config.yaml
horizontal_flip: true
loss: "softmax"
encoder_norm: "groupnorm"
encoder_activation: "relu"
text_encoder_qk_norm: false
text_encoder_parallel_block: false
nesterov: true
Rows from block 2 of the text encoder, named by matrix and row number. Rows with one number belong to one attention dimension. Each number is 128 + 24 x the weight over its row's rms, rounded and kept within 0 to 255. All counts start at 0. Numbers have three digits each. After the name is the row's rms in percent of the matrix's.
# v: attention value (text_encoder.blocks.2.attn.v.weight, 128x128), inputs 64-127
# proj: attention output (text_encoder.blocks.2.attn.proj.weight, 128x128, transposed), outputs 64-127
v.4 086:124130133126122136154080096069133143121157171190124095111145135133100164104106165104123135119140143118129098113138164094149133126131120151130148122144127100154176137172090100097117143169131117
v.5 093:084147171118089141108117104126092142094087115122143136137158158134054141112131119136132123121153116069135143160159121084118128130142143129113152125133163127131106131160124131131123125151165094
v.6 117:112129123100119135111112163119112179132139108111077097119119146107110141117102106137110153144086160087088125123128119086131140143084130155115112128119114120153123141153075108133120131149132128
v.7 083:114092121153119156119112151071081140110120115196124135160144198135145119141139143110088138157094163171123131160115133122158104123144127118085145131156130098152165137138166086138154077123108090
v.8 113:122133133087109118190119139142171103113063123094168112119136126120148131136081131125116122130116160092130123113144157166159161098120091114122148144115120149117109122122053114134147094108140108
v.9 097:145153147166155161078207144172121147134144209110136092134152119127122081115140098099141113130155140146127116108089118114141110130117151116104087113137158044143123147124175111143148155107121111
v.10 094:147099122150111150137128140103106152129128140167117090121132188126161114127148108089077104141110152130114115136127118084098137115119122125092148087134108103156121129140119125113186102144081090
v.11 098:143069136097111117135178145137127139134112121119136139111113095108149130113124156153141125135179141116101165115170137190102157137129126140163135143124093179132090087110110160116091154148143139
v.12 089:141118092136107104160099142157097095143119138113064180175123093123118140133113134159111106135122117163147107152118115125158104153156196168116113079106086127111163099159129103135103154132114171
v.13 093:145092147143153134127158132102120121131108115147152129124079138129150101168147130148152128107121122151142135146152138135067087130135098124122135112112119163109135117105146142077166117190105116
v.14 080:135107111107135125137112145117145116126110077133148123148118126119135128139104143135163094170145153161116122081173162143128131098117075127149105144123122188128140125101124165126103141146099151
v.15 094:160134127108147076148140095154139086118082136142140133121154115162154115145150107123087124101150142120157120123154136150158136152173135117129169112132140089129114121140131136105132085105116147
v.16 120:111107140173128088089082131122130129103130095145097130135141155133095135133143134111162148119085126132143130142114135113132148150127143112076153133162171125124162102127116108160112113090133132
v.17 091:136122114087114096067087097086125143108174134145144107117164167147140154096145132139132115108162171095076133109127152131133154170109094125108130115127123130123110126105113140093128107133150127
v.18 094:121123079122139145135106123100154138130156146143151122147082146112131125161151109104164151127110103132120116143115139099120107090097166137074151148135138113101142122119139114130156129145136141
v.19 092:127123148133119111072132139144066106120131149115148154114139158166139122080139093124105112134081110122164107141129128119147098139157156082114111171126155108151117115129121082133102096136128119
v.20 082:089079146128115133095163167136153151124145140131170150089131128140154121105131129093135139131147140132106163137113154175130144154137089078156117144123105136132119128115143159104137140120146102
v.21 118:120083080110138100129108151088133168132123072137115122154100127137129181112125152163139144154142151139101151135193139117124145158109130152118132096113135174138123101141138150107088122164100153
v.22 105:130129090142127101137121104140135149148146125129111139129132109106102155128141135141131125119185102136136127121141114094131136111160156143173119109139118117133109121176140161136067162154130172
v.23 105:134127129128122112176137093119130083137096126092140120134131130156161113161125087110118141095109128107148146157132139152136126114120153101145181148146146108087122125137095132132168092145117157
v.24 093:120173167123118153123149095125152125113136126132120115129155137159128113156130121112156118100125180073121113148108111146140085154090094127126120128137125079124134163100132141134193152084124129
v.25 101:119108160137134143120157134155128111108132082142176140108082137195137129142135127154141114127135116094152134140152122123074109135116138084145148163126125155150132148088139158093161144120090111
v.26 099:132159168129125083116156123212150083142101139129110110149116091147114097169126094133115090149134079136149139141072092126132111117155129134134112112113196093112094130125144125127149146099127144
v.27 087:133126119144119128133106113132159117159132127174170078118115121145097145163100104096150111145154124103131151134143139106093154097090127127108157130119168127144079131137104123120164142162127119
v.28 081:147089086153172075155126175142133095165102168098104113148109077108130102141122083111112129150110120150146114164107125129132119117117162121154147109115150101081083126133142113153132116145114145
v.29 134:174129123104089144168112110110098125129072143089112083160202161144124126126131114103113142106131174081128100135143110128179138136155137142122168119116141068138150120164135124135142090119117136
v.30 111:132163144124106114123128094164133094101122131132161164118156151167148136121135125136128114111141066122190113181153124162134103107167134123114110131129139123108100143121142098153146106093124126
v.31 107:099160156122111107115097108129113093115138097104114142141152147158101158108100118149109098111104129115151112144132125091137124148158110092147103115114121143118103159137113094094139115132131129
v.32 091:107119140132129133107117130118099165112081132114144144114127113109137122057114154117129101111183120126172102116091112114139136175154125120135109130097099137114114133112101109146148152088130116
v.33 109:100149112130120127148158113110117143130103110133137173132148102110146164112144198140155165141145088090111135136163119131140172120105091180152144163100064141139133120124107082122143143139110190
v.34 097:188116144122159172140096118151142134146153122136158113174127133096140131132124116110155116149145102137138115115088079098129123123131128124080079147094125133162104172165110116115118139144122101
v.35 098:118153139106126132131141111144110147146141103159158101172179157117091134166143158129146152126120122130110083146113165156097168074096111126090125164106129093119143122150147097127150137114113090
v.36 090:166135076104127147107156118138140152121117109097158078118134089164140157123167141117114150144116170113102090130120120112124141123156124162156145104136126158108148184123162181126139102153191144
v.37 107:149143125121132126113130126135161149091113173102130129100147111106160111155146098146101109109159135107175110082091128109101156106109175161127150063109133135137128147107128149136138107138154126
v.38 087:146129131132130140135157146131164095148155146145131079096116133180087089154108115132131083157150140141145150125094165160102143104122177114113143118109137128165098133131170138127087167130130139
v.39 116:137069143133175122129116122158122180109146121118085120121131087115121157083126139135121071128139128134142106103153104130131105183145137114162120116156107131172134165133097115099132119178148105
v.40 088:119128118101115159164123133100134118160111121106184130140109113153084120104109114129111159099134182148123115133122109124148082103130144112125142138131136109114130091091113157102150155110112103
v.41 107:119125134090093170133155130156124130117165122141159113122098119168096096125087115112152111111088161126124130118138111124100080121105100085112073146142118128119088133133183132091111143133144112
v.42 094:091157165124086140149099098132124092144158127150117147121111122158123125165098120144146099077105093117137130144151122111124139096091126132112135154107098150124157132134120103103156121140120141
v.43 100:160133109085110118168154117118102141160116096151146133162159125114129138198168147138123177154148145153091102122145144155128130087088074178089162167118120104099144107138120130142112108134122128
v.44 098:114129162114143125135097107113119149132150109170109115140126161100100151144134116141150126122111144103119152160146072134153111191172114118115147126139126148136112173114124077124117105127110077
v.45 096:100169142145129125157093131153147116155137127218120122160155134127115115136096138105165146127100122164137151146075097106130149121130162114111129157095162136137145118160147104128139138109092145
v.46 088:127141149109094135159167137080136129163103118140121115135111179110167133180124105119126116135110151090129153134122163172142157080127130139155148133096122166125110134165152153108084143108124103
v.47 093:078149081116100065117114122114096136100139089178096154098164158103123095110173148137144155149167127120107165097138151120140156153108120153116132144156123114119143090134114138147106133107129178
v.48 111:102157097124101138165124151110128123103123150123160142109134155160118079090084122105120139119123140177136149123137138103115166118109141129111139136105160143156103054107097146124130144118108137
v.49 115:135135128100100149130174115141162116167148096175151101099109125125113135144121106154141150169150147121136180132122155159146119091110095109105095148113140134112119168139151126136102109151143115
v.50 104:150183147144166134151116106076159147116147132111140114137158163077118172157125100127143135156117147099122148091132121151141135184121129151147145108147148130169090124132131117129119126115095140
v.51 098:139130128103109115112154114092109105096128115100179130104133113187162140139135128145139155113115089150109109166188121151123151152148070154116128135148112130104107121150130119138107078112168133
v.52 083:093126158167087102110089116120135098163157148147114118093096156140109119142094103156106108133145145162164154160095161138131122104137150077120135084156160093160139083147107125140120110103119087
v.53 088:096110108089138098134103134141115119134132107126101125115099096167085139136146169094137143131172132183098092155121088099114067126153091111112166141151130084100156112108121150105130128108130104
v.54 091:106139114146136122145126157126118110133131072163119087161156207116134152139147149079123142166125163113086115116120110128150158059123132118149126162111165133110138119136149164166121083131113132
v.55 092:131129175113115141125127160094087163096143149115138131147139153112156102071106102115114129105126113106133111115136119113157158150132159134172143141132142141177126084101079104111135136148133104
v.56 098:148120136118159119142159154151108158088144165094105148097126133122178098142131116126102088154179092139165125107122144132086130101125156155124124131075105118138120141133078113138129151140111147
v.57 089:081104140125121139157090098194129136107159098149113135160119115112105132129135141139186123117116099100125146124115092119145110147151138130095090164106111142126146152130111090098138149115112147
v.58 120:095128152116109094100121103138129134107119120164105152126178128119111097109157122160142124089140133119138144097111115123182110193133162118087124156153125092117137139111119109149131100111120116
v.59 084:092118169113138091090101144140094147107122102145091143120116111117085133109163163125126110104135120124131122155127175113124082161132126081129115153174123111139212126127129119151165114102139078
v.60 086:137128098142147104182091137134132109119152166152134120122108098148102119104093128152161171104135082158133116159154144086097160156119134144098151111116099126115126115111119089115138125129105174
v.61 113:145123103106119143103145160088136150094118144117146139145119126095121152174143114134115150136054177116105135146153138127087135132144144129121135113145123123164146123133172153128133140092155110
v.62 098:149133151128179108136156138107135075155100142130150090123136154156142120179171099166102134135100137144154127136123103127128069118158120114104153158127155105098107132118128089152156077101116103
v.63 092:162144105128089141145165130141125128157103171167189114160170165144153087118139087140129176115113123119144140097124090109188149153104111135070114161116143102131103097089123126128132117114123140
v.64 096:112150110139120158130170115161144080149132109134148160158126130083126106142144119152137130146116115131128127098097109174152139144114111127093076146104108134110086126163122077116130136117166099
v.65 100:153127152126096119077102118118131135135118143126128153106153140194131121143135125151098147131108151113164112141129123148130072129100118138111131109161134118135103151116144143138128084111121117
v.66 095:102115066142116140155127157123090152134152113117168104141103112151142167095086171080157119128111115105137132176135169097155138179136142120123132087145099130127181148079111133126148127122136138
v.67 088:117141152133111113141116156099083145142149119148141112109131115145086130157095113117114123154138148161112150123109133124157115078084058112147119166116119149108133109119149142182129165097134103
v.68 089:128121147114155130137171137133161128125146116104125149105128097154148113116144119166083153134149125147138100087122113105115081162139113108146092128127112087138108109128126113114119142139101155
v.69 089:131120146110089130196138098073158122172108093155110100107138147150139174137132140071105113156146160127134127131132147122151143123123090157145138129144125146116075141104122179113120104110103150
v.70 083:151098122093158111165131126139155135076156159176131073158109143136147116158137153097148137144104102116120116126098088123143166098130115148116123109133148138113145124100130183149142146087158151
v.71 080:135163158153162132132109120141159103135142118126129127118106123141120107177138144138151128151133141134128125157164088108121137100149145137147127190149125153097116143139153144142106091076160136
v.72 107:123108094125128114148158084169095120119144126104146129156116129110148133085144132123103110154158128120119092122139120112149184146100117160148132105111104137153137122131098123130121151129124155
v.73 097:100098113107142080125085140096094150154144135117100110074146137149131141132116102109129141132114138129096102127155173079135135147137111134171138131110095123126102111120110134111107126130096139
v.74 113:135150103121154158143098103128106141137086128101133178117157134124127136126167131140122167137151149110117097121148056107114129147115138153119168168081094156092125096133101159102136134147142123
v.75 105:122133140104145116128109091110122137115114157136118094138140126139154124118129086101131124101143147059135114121172093130129143143127133131144173106149148112113133147122163159133132112120122158
v.76 096:122132075101157097074147121156103170128133112087154117080147132166133161128148101123171141144079151092133112118131112104147154165164148138117114097142097102137077099162159125095101108130124164
v.77 089:146146178163126123165084164110129112150114116166094130179161147112126148123143194088137117122151082113156114144122128162101130177106156099127145155104101146163130177135087151091111101162120158
v.78 094:161092112134099151079097131146121105124156173131153159175141127107163125123119122120114092137135108172104095149115131174126088118096139144108091131146146102138162152120124121149148182148127110
v.79 120:112162135131153110099148123162121128172124104091129171098142104126106120154150121149140158144132156172128093086117104129117106119150173112130129193130096117098109102172133133082105131107120104
v.80 087:143164100113115162073137108138126152150123148123177143102152124142131117109156089133122147130115183100138147074122091131169106134150125125132115154142100114151118095106134142156115133124158156
v.81 104:151126110074136151144130103164131174084097102151128111158140133105133135110145155127120143119069163085130109138153066146103184096159154149155150126130135148135157130118119185108171129132120153
v.82 119:126144159141061152143160094110113122163107087146149150117142141133133147090128132142101144162131175104124152139125110171151151128132119175102134139103118163096129134124103125118144108146141107
v.83 102:154111139124142122108134123130117102110091158107117140133137122124177096156148143133154099130173113143099116126157124117118117128178156136142112160151137129096170127132168172118146101098109103
v.84 088:119119145170109123156136120106155099153092102126152113099139160118126159112123160131136139141170132124155151145080143157140149107147121151118145136115152137092136130129125121131122095108146136
v.85 095:127132094147128115130109137129088109134126128131146104113142156164123128134112127147115172133094140122114115166163124082131140085139148132108171115114155129094147144149158117117175076110150106
v.86 085:133137119137130137154131159114132127146096102104131094117113112107092134139088080094167115146136117122103171118103177107155184118159109135161116108109103160154112100118145123132132145125122151
v.87 099:158125124099129126157119153134170124112146144127123107165115096134155118127116127109107118125128097174139110116111152154091079094102097104154126097160156115108100124113158135150125137122121147
v.88 100:125119106125165157120142112194136087121088081117151118165135119098142115143182106148113150153144145125141092139147113171139154078136131176152168134121168139116125100126126123141133111105108135
v.89 107:098124149137156112100082125178140127116147153137115149131118092112127097099151114131140129119147076144138136151114142158130124149153188124153140111134143110182136121113098106125116141108128145
v.90 091:097148109134123133111091110136091119135122121110173122134130124127131157106136138141141153149164138127136116164167127116171133121115137132136177140113122124103185137084101116153154116110145081
v.91 096:122147170143134161073140134120082136121140150168123170121118125126124104126129110156108122091089127116112119164153112143113114102141127097133130144134163118103178136135146128145153130122168066
v.92 097:131140166130147127142134128125143116108130101141087145158150167103164149139131188117130105121130107148123100137133089107063115158150179131087101176103095143122141141167100134100128128172123132
v.93 081:109159108114125137186161125083152136146128112124124120115091117122105113114128141084166155112118111107162166129117135127149110145121113132112171110145091163092107088063129106135124108120141139
v.94 095:106123128062104103145127059125118100120145148103123133097135154161159081114123101129104114136164182109126136145180125149110088131099093159121145093119140092124092126107115102132143111106124124
v.95 103:160107115116167120105128151156128149127116139098127122135131110132162113133164144128109119147150170125131092128127098142116098155129134139141141139110126120141136101122139146136130156146106129
v.96 096:153149143083136153189138133113161103153125149126121118099127111141151144174103102154165140095134159142131177091124129134115118109159138137126126089144132125060082144121161158099125102122128150
v.97 110:111116108104123123154127148171167122151111102171104129154132132049124125170157112172123114126113121142114141095123152074143165096098125149100143160102129124147140121136091145104117157142130177
v.98 128:195116148103130125124201160120082098152129159124149122129067117131132143125093148153116067122139110150132100096153124125120087118111140085179106087108120140113152136143134163166136132134118101
v.99 092:123136108086112134132141125137151124085107144130109086107135136168156112150130078157139107099103165119103106100158120144130079081116107120110116123165123088091082128080155150163106095136123146
v.100 120:177101120155115137133172110128149126120156164105136137152108124132118138129147136070109121173170113162135128122085147170130107130164136129153106118121151146132168106159190119147131144126125114
proj.4 064:163146139108053150097157127121115114126113122077123121151096117116119121166137104112105131127133093116160127138148127168138153117104093142122118089111126166152073118101125174121127103172134149
proj.5 077:165119143112107112143102138120137123166124144115148124148120108143132115165095106142111117102151168103114158141109149140092129126146097153091167101137123116143133103072147175106118069106119101
proj.6 083:159106120094152138144127131140129119119128148088177112090125120127124162135098137135148111141166107122135116144130157144100149152184120109159144112085122141101116130180112115142153130135110102
proj.7 064:068098136128131103102112121116084122111157166109141117124132114094149142126162140116159144122145103126134134181111151142117136135142150111136132097069118142102102142133107149114091143147130136
proj.8 140:125104133119174132155140116137110141103148105161126166104120095125168150148120142099151114160143070116169134107144118099110146127128114107165102097118112132107121091150078094111165180157144140
proj.9 079:140125112149102143120111136134138187131103164093131120142126158091116162078120121171116115151124148113107106131148167114109124113104134151136154117170140132120129128100170160093136126118101159
proj.10 076:091093132124110098095131102096087148099163147130139162158120089086169126127124166125115124195132120140160150161118167144094118079138130125147143103086134153119103120139128140115120161144142152
proj.11 078:159177134142162110137130101131128096146148112140114137131152099128111110128096121161160130095131146126105116104153094126138127111142119133129140156112144096158187126109112142136153116077127133
proj.12 084:182138114101137126127152140127146090130121123098156086061104142159158133141111122126117099133137148123127116130200155164134137090120103120148097119107133108124130117159147112130144107163173137
proj.13 116:117144117171118103106088109156122110129153136157095158176162132097089117108179148140164149121125162119113129133122113142152130139133150127105149180115116124136167119088131150106111122115128139
proj.14 079:080113147116157119128120097157109082142179094140108149136163141098106094133149105141134137081124118179132114160162101120134097141110117123099119170142112113098121128111122107116156132132130110
proj.15 061:099123101164135156158149147107144138149145132141134153148084148146162160114133163090108143179107105094121094138145145113150144105070128148103117124131139157177116148118117128165087131090148151
proj.16 163:138113089118130150126107116143152118147138138088154148161108115111096139107116164137149116101172085111131119141136126115105136172153133149113146139088088134154159150150056132140119090115083168
proj.17 081:125137113134149152175117095131129097099153098156094163156103114087146077126183158126108169121119057145141083114104096106129139131129142152080154156147097163140155125115089144109150136126145176
proj.18 070:118105145136097108097108168110135168109115121144115133173081124132135121143161108087123133150106149079155142142084118134142124094151095124141133100118118140102104121103156153134130113160164089
proj.19 060:132124134162130125132115116122147093135097160122119121133095165098137135124139161132125110125167126079105123141133156158126165146123179112094124123140102153137125151149079107119088128093099153
proj.20 081:129146173158135137131099092132124148143136117165082158154142118101147106112180136159135177078105101132112126099106092129145133173140139134126136129116139123135127127110108138144155149077126148
proj.21 113:128138141124172135147101115131125079126148119134150115130149109147115111112131127140158128093120118123113110134104079132108149158145144103099138170105119133113165139131113135153126098088124094
proj.22 148:146154149113092126106159147114139102172116117102131079113137152165118127147101096140085120111096183132116131145119149146140094103104110144115114141138171133132096159113187147162114105099137089
proj.23 098:139131145168115134125147178133129193113120138153111138154106115124133176147125150101140120167118137092147136110104150085148144120113127114145126131116121141132125118122138117136082155122145143
proj.24 078:095085118125103137130127151145173184117150101149115152107100135102142141134139122085132161161131105150104134119111135116172128156132112148124152122110165100119135066100145155091135136169122105
proj.25 111:116154129150149120131090103126139116140139095167083145133175137118117112121186145120146147113091128162103134124087107156168117159126165122085153188141130134132140119089118106109151128126118105
proj.26 077:150087099138136118150140139125160112146116115163155117088130178148136174113125143109125142163125164120083132118107157139155169152130126103114132149123157103131117082150140117114107140168146125
proj.27 073:124130157162114106116136144115146178115116119163099141149144149109128179132153103125116112156086142125136131118072120109131158113150135131139126120115117135096125101061143162120114135111106100
proj.28 059:144122106147146148124122133131140174148101122132132126127115152130141163112134144158116124164099126120157143133100152060104162086149110138146115125115092157121106117152101130164112158092158163
proj.29 162:131126137099104151126160172130154158125123161100170124110076112139123155140094131099124106176154106115160148123141178100119137126129107118169099066098139136146106102175118132133110140139135135
proj.30 089:135108151124108101146161141083131136089123128165140126127096104169159109128116128087108136183128165118127169109132140143149138075110113109141106099141146123152103080135155117102133146173174115
proj.31 073:184124117139110140170118118128164089130104144133114116128121151129116122139146149147113091135156111155119151125103137142153149174131166149083140145163082142149126111132098124100100120141119161
proj.32 077:080125104133165131119095136117122144137110129127116148114129143126180169161120104134115173090116103087137112185145108158143103139123126149115115119158159123123135152134172112106171115153130148
proj.33 100:123115132121143138140130125117108123123135150135093131137166187168175107084157140162107126127117134128097133134139093126165066103143148108148120116124191151144161126131107127142135117125140143
proj.34 089:132133123164133115123092105118146155164126106116109129136107123126126142098120154139098101140115108110134107138117111145147155148105134151143122126136106139066132124131153129118145114152114105
proj.35 114:138179113142150103172111109158113099159095091132101130091112122157102161100124151131123135118120144090115134143133147094119143149131151103152127159089160168137127093130131107086138142178135146
proj.36 113:083098126133115094158171139121112105147148117152131178115153130121120109147156165108132157140118101183131142087075119096097139112161123110149134108097129144144119139160111121133126146128144129
proj.37 110:062110095134147111083119127135104114139148119100116160108088075121101131159099120114104129166111128163149131155111160132126133111093130156129101154123101172136123146126159095142133136128147125
proj.38 060:157097169136122104119101140150127120131146127099131120140125126169121096104161146135154098158151100111144122116151133149138131175133112101122154134093131121122093107118130149122169114175119125
proj.39 127:128153113139118123107167111180129146137162132114120103132123102082093098142129117149129132151128133163142121104122151125142179123115121113170090113108081113100108127120119115117106135124131149
proj.40 084:128117114092119101157116141089157151128133151117112123156097151163145131109105117152127105125127144096122116196123129132112141126101144122073119155095142119135156163101131156126167081170108129
proj.41 098:163134138128149115157098107156113089166126105094128127157118156137085155103131196128120117149138110153116127140140109094154159148137158104148143125101155077100152117110112126120155093140108119
proj.42 085:126155150143118154127091092140141083122123116088137099125106091150075116088125151141119088159142171153119116152172147125126127128093131107128143141152134156125114106123134135144102119099117136
proj.43 085:163154119119141084141159146108105125146120121151095108143079128147145149128109145122120095094089124088090129158143132106148134143132131087148110159090188138123101125092103113118110131146152150
proj.44 097:139150088111124140140135120161143151128157127141149095126138127086104106118129104094131110136125138108102124096109125154117137089110126149166147077119141151123153154145115124150114133122119122
proj.45 083:114126149143133101133088125115127116145132145073119117143080118169122122098096128156120129130147130145126158146146137156132163153106127139145142137095142164132128157086141142112146089174129145
proj.46 071:141123138117146156129119129143136062109143146090118122154149102072112166132106101125148137100133140138160145119156117161110099140107070117104132140163114122134153123141133119174102147093116119
proj.47 096:093120143129130149107133148114127104118105133137144138115129162144170130116116141112107182109107137116119143120131148150140100091123095117108138115147180129168115162100133098171126102135102138
proj.48 155:154113151109124123106098148089131121106092150121122114145118159147151122122116094137124149125149143103133134159148116153134113154120149162127139144155178093151133126098139137125166064146083111
proj.49 115:158086144119128106147112136097113158120133139114133127168114157133140152127123154117158123105142091134096105155110079169124116116142118069142174109113131114141151162092110175153142133134139164
proj.50 121:137119095099117147098136139153151142118149119143131093149129115060123121138110072123115124148114156150135127110116137138146119122111100207101088112147119120112122113149141102139143123136125077
proj.51 082:126194121101127149156153136138114061111127113146133155094170157091094170149143157081160124139145119164129097082137105079128090104132185118146143126111150114126157097145112131129105144094116097
proj.52 080:153128140119114140122127122114173163118135125097148095146093108157127119113137096133137127148148135074139111148151158166129119114097137147106151140122106129131139136083133147142128102156100135
proj.53 086:124140162123138105139130128103101141166148136131114107163120155144141139116132132137154088112107111103111097162132138110132165113152133087169145117125168087099094151076155163123146085192133151
proj.54 095:087102135115149129142128129101114120131132128156117159145159152124181144137161124145124169096114109114138094134112135124088102108145105137121147099157120167135104143150112159113119181125155171
proj.55 108:081147080120131145120124134136129085098120131142141123113160125099106104142125108099102136120153163139171165112114152137114134115122136183124109100129114170152121092178113094111135132111118125
proj.56 082:128130171177150128082104124144125110142117129117118113123120108136148118111130136136119137127107117140120152119125140120172131179108081145150119144129169134098082077120156097125100138124142121
proj.57 077:099138125148137145128118119134145103142106105137132106087145164128097130108133139152107104132128131099104097133154110141145136089127114121124124119198112133112147148152115111141110121114137137
proj.58 082:085122102128115112117130159125112152128124093126137117144104124118099142155089155112111110150113152127147117147151165102116118092105135124101106121091127153195161169152142118136144155118113139
proj.59 071:092144119177116097153141118134127159144090121149139142099124094144098131124133106127138114096102124090154155118096165126107169106170139109126084108150071112141107134133168105090137144163141153
proj.60 074:152148125129124169133127122131128108143113143102120126058107139192161120131138142129072110091142155077105162161168131161165092119144136154128124145136141138124111127090141109112164080111119088
proj.61 127:128147101096134078150141165145095150153153126153101156135116131087089115133082095131091116148111123135122147102098160135114158123136177123142063131084133134163135144114157075122153120149109110
proj.62 109:132145106148106149139160121104138168117185110141117111133134082057115156156160119112151090139115113133133105117122122121079131134137122138135126115133145133102129123176109134142083163111128108
proj.63 102:129160096116144145154095129093126148095140115132108120171101152143158136122107164121085119119152120110146155149119087131121128126125156150124126097135161131148204114152111140124159102125123113
proj.64 091:127138117146161110150135143147141097121091071126130126076144177132122116105114133118136163088107100139144139113154148075152135162142132119189152128156144171145119114141142090123157109124133119
proj.65 089:123142166091136133125122129152173127130129158093103112156119103131113180134160105120122140165168129121076125090080069155111136127124152125120088133128123102145168167103147128159145123130098143
proj.66 102:108134135124156106117163140102149150104119134122159135171075103123156158138147117166118114142125143091089150139098112165145089127165143128118117132162101093141101082119162142096121102152138107
proj.67 082:102138058144143138096138124131128089132117126152150140135133149132161143136129119150172114121094122135102135125147127143127108147110156155073149084099095147143147115152098105139070154131122148
proj.68 084:092101066113102137097170163137143107122097124140158121135115137126122097112105138122152148123126179161103162129110142153129115115125171099128146106094129141126135152166072147121107131138171121
proj.69 090:151128143115098154092151128149132163081123146120150145190097101118170113105120151107132132162152143100073137106065081172136086115121113111108082127141135102123140114145125133132109156110154112
proj.70 085:123133129136135123136138121133074117092111153087110181133112104142130099114133100102117136137103114136108135144111140166113094134074124167106149121176108145133159123150144099121129124160173124
proj.71 062:121154159154113134126173114129123122111089099129135104099144133133142137073120166091149164103132156126131114096143136148138109102090122155124121146157140149121125116154110089123146201104110109
proj.72 103:137116090089156141122110162114141137081110109175133166116120110153152094125106100171113083144103153104109158143118152137131111134159092102117128102108140167099119109131132107127126117146194119
proj.73 108:164122130110113146104117116140125127124172133112126153188117095125124145155113132134108107168185124131115172158101096136137105113115093159095108101115103136110209149139134151160106131129100113
proj.74 118:109116108150100132123171120106140108178145130181128148110152139101130120113138168086157119098158124141122129121133125154128130101122101151112144117142159116142130129176126115156104164109097135
proj.75 082:173115155117118121128081138141108124143166102136115128141143109118091150162091148146117084175093131156150116111101135081112156119120064147147140124147150148122091155077136113152138118112115147
proj.76 095:165154144103146108129117129107179146132111107141098132159144160089072189091090152151144149115179139128096147096088104131098147125161094141159130102163157115148156143111138127130141118105101099
proj.77 114:148151149113100158123173147170114134135130156094135070100103126164115083082142124093110112110136125108110099077125141145124105098129129127128114162153133107126098145108113154140135094124127099
proj.78 082:068158140115148140154096097140118112155162090130140149133124120155144133176143093143098076128144099114128113167152086091150148163117150113117113168090101178151117145152156092142137114121118121
proj.79 154:157142123100113172088156114122170101141135132153130110126181147116128131101134154110127108116209132141092152093141117136123148112138098136117103112116140115128165126155100131163109128091085120
proj.80 076:099092113147119142163123128110161109118159113192112141129126168083110155135099157152177148115117122140128126184096139147116156154139179117117170127111136147114155129139127115124100153112135120
proj.81 134:120126187078151113142094099121083149111170161124071155111135105145129123138134102098112160163140120134148098106099111149103154106096105126103122116172131101137142136086136117134144131158156103
proj.82 115:112125144105156140157138142142132153098158114139133152159137146120186128128145166082135133157156136137112134080056099143160130122149110095128114097151134119128135107126165116125137170120153117
proj.83 119:093140141141114155148151054122125112171169129141126129134144113139115140151147149107109117118203106142130140147154114137138150099116138175109122144134096135154155124142119121141131151112096108
proj.84 066:082100132136141157168139150160120139104156121111163122153144115146179115152142179086156108135130123170116136093116146090159112125150146127129104125109112120106133089145163124096149169073145122
proj.85 079:113108167108151121085130143131123161135143147110122159145147084135107160158142108161124149168164100133143145091134098118121109133125100160163107106117113104157160116133153161157136119147095151
proj.86 062:115113117167117099179117111101101148145127103146113146156090126128119157136122158138160129086119115155183134184132142117109142146141146133106186136139122136157165108114137154104122142097116109
proj.87 076:111129143104119111066114121154083107116130153082116139113116105144143146147135084162101156148071146134114103087155119098118113129084123134118109124120116113165110157104130125120132115120154134
proj.88 110:095122136119154112104131140123123107097100067166132156093150116123127142124080125129136151125133122147120149151159139140146130134153070096154092083145133157130137132139148091149129168126111130
proj.89 093:145106129116136122133072129137123126117104103106141081103153124108106114162101122157109094131126126128166112190194171113123147131145096106160111134124138145106132155141133152108153083138109132
proj.90 085:103110098119168145126115119148171090119170098153160146129148136100143189198134133179104099160129124142101145150135123112156135136159117117145100104111098153123121118139164118120143150112091152
proj.91 086:127118122162136118124132107126115107158137128143107137101169142117108129167117121126157172126115105136182127115152120117148136137088120160138159127125112136134125146135117119135105147150083178
proj.92 117:146160139093088177103177107169118117158142153112142092125156126148137111088124145075117109101187131124093131077131129156152114107134117127108086163150134114139126129140099153143115116109140077
proj.93 074:136128148156127105152124122124112154128108142113159110120114131104150176130148163135113126171086141153136117088106124111110129083108129128147146131172127123122099074138144142093138148115117113
proj.94 078:165106154125145153147059134151124157146124140105150131156134118122124120148133113173080110193118128117150131125127127090123158131136100113175116134099138162121106082138138120146150110135100175
proj.95 095:102171097118120147115170123133159093153100097143138090130158133145115122083121139125140095085173134136089183108146140170118134099162125123124096107099144139136143138163113109169122146089101147
proj.96 099:090112164148085096103147120154119151142140122109152120148122167113112114130165093135135128151125086126123109172126134100104126142095168142094076167146124153135132145129120149147143144146102138
proj.97 111:072124095133128175151130104085097105150131165123116152089155192149135117133124143141081145093156121138112150138144109119132134131130132114114082119133089164136139158155149132155094122084083154
proj.98 156:054152146121123099112117129168160116122160107129149143119124154103110089116154144203144165130114123135094134107087102122101097089101120122135129113145141132118144109106153127154172177084144118
proj.99 070:087103087160096147127128088130135105136169120116191146129126148091154077132143169121113113152149129162110124112141126091138154138111086153114116126117139139163098123127126156120112165082111151
proj.100 101:112127147111154136146144150129115128120102072148086151123148127146149176135106109111136146145078166146136146114136110148126171135135130117115144100159099134133090126137064110105112121118131148